Rows from block 5 of the encoder of a small spectrogram autoencoder, named by matrix and row number. Rows with one number belong to one neuron. Each number is 128 + 24 x the weight over its row's rms, rounded and kept within 0 to 255. All counts start at 0. Numbers have three digits each.
After each neuron's rows are labels from the 100 clips, of 14976, where the neuron reaches its highest value: "strongest on" is what is common among them; "lies over" is the class under the peak. Only what is clearly more common there than usual is listed. The data: songs of 200 made-up bird species, synthesised, often over outdoor noise. In brackets: how many of the 100.
# fc1: MLP up (encoder.blocks.5.mlp.fc1.weight, 192x64), inputs 0-63
# fc2: MLP down (encoder.blocks.5.mlp.fc2.weight, 64x192, transposed), outputs 0-63

fc1.109:110131086163108116124128123132132103164115121111127124104160169128115142145116127100134186137190115152143138111123143114096133111141104072173126156120121069129114123104150145165123099133161124
fc2.109:121109120167142119118124144141090104123145134159126102122119114119152100147156139112107140118169111098089093109140145168115130171164155138128172136093128123079155070110109131167116125115144093
strongest on: steady whistle (57); first syllable: steady whistle (40)
lies over: steady whistle (26)

fc1.41:123149119131126170065127118160121152127137146111114129095128132119133136148118131136134116160117104091128140189102111139151125141126123118152186107140188168115109142145105150164068120125150125
fc2.41:109127095149114136105124116140164125140176138144075103097156130118176106173110139155119131144112091139138137159163114084156134151122122136115155149164091143160131141119134109131086151099094139
strongest on: high song (60)
lies over: no call (89)

fc1.118:150176095131128123069127163156129124134137158133115125121126114118140141123137096132131166170104132089105128140080119136165105185124125131156168088153120166131152132152134147129127175119144147
fc2.118:106122110109121154080138123113147129121157117141043090098136146112177094151115145127127132161098100150139128131141111091150117134127105116093125157152126117153123110107116092093120146100096149
strongest on: high song (61); downsweep (54); first syllable: downsweep (44)
lies over: no call (91)

fc1.121:137158117136127125062148167161125153138154147097124090120110131119121148146114169138101115146124133128103124175127110140120123127127133116163194143142186136096108126140099143163082133113141112
fc2.121:116136092135108130116141101139166128122155127138073090107141122109197085179106143136111133134108100149139136148149117070150143151121135126119141140165087116151124140146139108127094149095108121
strongest on: high song (50); first syllable: upsweep (33)
lies over: no call (91)

fc1.108:083127092143097113152105136120129152105101105159122166116157143138141079147137143103137145107122108160168167153111100135128172126162129121154095145125084132154136144110132143116104141140163074
fc2.108:183128111151132146155124147154142104154133191113148132083116125134110177130160163138151142123132135143123111114141116098117141105181167083121155136135149141093120111119124125130125109113071101
strongest on: quiet level (61); downsweep (54); high song (49); first syllable: downsweep (44)
lies over: downsweep (44)

fc1.26:109123137119140129161095118094132132140086081155132154128125136141107083124138095133138140127163132171159121091164150094123150109123127105098105077103119141146138081118176150101160114152119130
fc2.26:139115150142157127129113156143084117148110147125178177142118131147078180109125117138137130087175130112134111118117138211115112115110140127154132133096160126113125125120119171117136118158150136
strongest on: high song (68); rich in harmonics (60); arch (47)
lies over: arch (25)

fc1.40:157081126178101124122081138141174133130125151146136132159122116128139108100132132170131125151120148124142109131145122102095109126084166116143107128120109198157142128102126139142110123068142096
fc2.40:160081139100148136098164099093116161148096084132137161113113109083146146152101122065138126170139159111137121133119144119124130149164139121106110122137144098115150072119122154125119116124107109
strongest on: arch (44)
lies over: arch (27)

fc1.177:175137072124140134152099134155118140128084110151144112139113097130119139074134109139154147119144126155135113079142146100163114143103126137126080125139156141154143157118139145071171152130126156
fc2.177:102132168097129126144136145120120135131122109134091122125131122093130133082164122140130103137177119116094135085118108184122118145116117134159093113125122112136123062147086122072152141163152146
strongest on: rich in harmonics (64); arch (43)
lies over: arch (29)

fc1.103:110134140147137122043140137157118113114092130123147101125110137129140146184103126141131144147070123114117127176155123161132088134083108159125129077127140131098127141151137103125136136125144157
fc2.103:111120129142095112056106153129162141118138140128167128147157139139175104137147137153118128138088117148148149146090117107145085099131112158145187155150134121137127090136124138142149132112161172
strongest on: high song (55); upsweep (46); first syllable: upsweep (32)
lies over: upsweep (25)

fc1.17:147146077115144105147097128131126174140113112152122116100100116127130110099132136149153161140165131137160131101195100109191126103105113136153090138120159120157135121112141140086123138133164112
fc2.17:136148159101133121132120133150120129153103154139103100103139108111101134097152116163122131125194122105086112100099080163137154111132143114153121126132107123115125061143105134082117118168102147
strongest on: high song (50); first syllable: buzz (28)
lies over: steady whistle (40); buzz (29)

fc1.75:169162101141159121129120150134135096172135113135143117118111141128126170106135142113117160171137146128092078109116153120116116147141136067106089073140088124156154119143159132114160147134107124
fc2.75:098101136129120136119113133127074093136088112124130143146101165102132084091114124136133111146148124118181117119114143141085110145100147145159109167109153106089109092096109136094149149094134158
strongest on: arch (62); high song (59); first syllable: arch (32)
lies over: arch (26)

fc1.104:131143089156115142066114130144123135114121120112119108123126099137138123147131142125115098106123125128147142182094141151131125126110122158164155162086188131128083135124097147128058154131159117
fc2.104:116148099136119124120129116142160133133169168122079077105150123106165098175111145130121116133122109150118134127163129056161146134126136119094143115163090141129144118150134097111119156096094116
strongest on: click (34)
lies over: no call (85)

fc1.150:133144064130133113141087149149126166123072107157135127117131131128121101105137102137158155110141110158174135130120112114164144136124113146152095137143136165173139130110142162081081151141155124
fc2.150:139136140124139121141125150161158130137146168095106114095138129098128152115147136155141121114165110149092122086137071145120130127139141087133113119141136124100104072147097131073088158151083141
strongest on: arch (42)
lies over: arch (29)

fc1.13:160135095125133133109140115130123143140118116110147125134060141130130189159119171156120123166144140150109109176119075144117123139108123122142115135135158099126123100112121080133068154115097143
fc2.13:098150082117112118133125109119155104124162156116114111146149128104185068166123126129119128153126122160159134123145092089110133156111153123124167124135069103129116097142134116112082111106148116
strongest on: upsweep (50); first syllable: upsweep (37)
lies over: upsweep (25)

fc1.53:133141149115160124155108118112117112130131099159138147099149152128118135116117148125137147179102122171122134147128137103148097144132107073078096071106118156156155082145165120134171105142122137
fc2.53:130091164146131128118104151155115112131093123136180175119102154142085145083137115161135127118132120096142128136115148197112098134135132147175129144098150129118113127106098154150138102151123170
strongest on: arch (61); high song (61); first syllable: arch (25)
lies over: arch (27)

fc1.98:110104181134155145124145079115138108142138123106133101125141139131130130146119115136107084124156148128138090110133165148086129093110128107086128122128129111114055086136156125149128063135127145
fc2.98:115136141170148099125122138145060149124118130144189154155145129171088133146109093138118108099136152117132127134151159142117119146099124151147150132107145154099184154122142160174123142132146133
strongest on: high song (52); arch (40)
lies over: arch (26)

fc1.85:116097148129126125158143110098139083148128137135135138158133140134119117116143130105118156125140148118113113070136155116111138119143131126086125118125039103121153128133158110130217122131101135
fc2.85:145103142133152134118134134114071131117075093123165164156113143161092149082136120105132123124135163107136113115094156178105122111122115129133098124094182118113138138103127151136170107142157126
strongest on: high song (68); arch (42)
lies over: downsweep (27)

fc1.0:175145133129142133140122153111121086161119125142143139141100123125119169092134129125138168131120130104105108096120156099137110152129132133107105105132097137144190151137152107098200133129086175
fc2.0:103097179110127124107129130103115129108092088130141145150110159111118111074132113119136130139132135106125116108095139189089099131099118128156083118099156110124093101113116126101171130145163156
strongest on: arch (44)
lies over: arch (27)

fc1.160:152125098138097104095102083135114136119103135156123152158126076130137117086155121127102168100079141156149122166120119123174148145132129158127111129122129147140154117147118145071101160135151160
fc2.160:147151183124111124101112128125175146113161082140080120096134130087118152121127124124147091157105124123087112125136100112128145129138101103141131108128138137130102079119110104070109178132107143
strongest on: arch (39); crickets (35)
lies over: no call (78)

fc1.163:181110117133102141136114118184140136138090105118135081159073146094089124117161143131142128099137149119144117081149132103078155139134130148115125144092138130129112121095146138091097143136107149
fc2.163:107140145141128116140137144124121124086131123058140157163122130126156157165104133101129135105154157151131123116103110166098166112141145115173083098110136094109130139161135142083097168141143111
strongest on: rich in harmonics (63); high song (51); arch (47)
lies over: arch (26)

fc1.107:174150101140107127101116165146134129122096149125107131130125149111126110122163117096158160119108162053126128129110144121098153158120148159177161133134108154147141143123155170102119178129132136
fc2.107:119120139133140156097153136148163148123132117101072110101122168113169134170105151103152138137117143176135113125122129110143145105166140097117084127146152121096134145164144116087154181115101123
strongest on: warble (42); arch (42); first syllable: warble (29)
lies over: warble (41)

fc1.112:164146143119169148090123106141133120155128129123114124142072106132123145121122079152120126161136174107103072142168145118137117138099131129097151080156167146117129120138145134118120121130102189
fc2.112:063142128120118109081127135121105138137145108127075121158127165115142102172100113136094124145133123131167133143145117146130125126085087160147119131127104107125124142128124144070099167125148176
strongest on: click (38)
lies over: no call (82)

fc1.142:189132123120146141136113121134127132151101102129148124139054119144098157118136168159127140136150164155125106123166128103120124132103134125112118094124177126131142097117152114094112167134084178
fc2.142:078143153119126100132127138115114124121126126103151157173121162114131127143107109135102129114172152142129131116120114181102126136086138130174119108094107100120106105155112149083094156151185161
strongest on: rich in harmonics (63); high song (49)
lies over: steady whistle (25)

fc1.3:148137059159116118141081131140122117133089083167153123142124129109128135080149109111131132091141110099126117112124175116118114145116111136128080158155149134149149134122119134062161135150131118
fc2.3:126126145134130119166132158149128121139126177100127103155115126077137124088148149124137095111158123128119098080106155120128122123109163127139096106140133135130111060145093103077170171124123131
strongest on: thin (high-pass) (32)
lies over: arch (26)

fc1.54:153121076143096118098133155153115136098137132109138124148099124132137162151131144107099136104114106103095156151105126140112133145134132144181138209143131109130151177107088128127094163112124127
fc2.54:138138104125105121144137104122182119109147145114099087110130118092182087166141150108132118161102113156120129124124122058131145136136149115103137103144086129141104109170132102101115140109120088
strongest on: dip (38)
lies over: no call (86)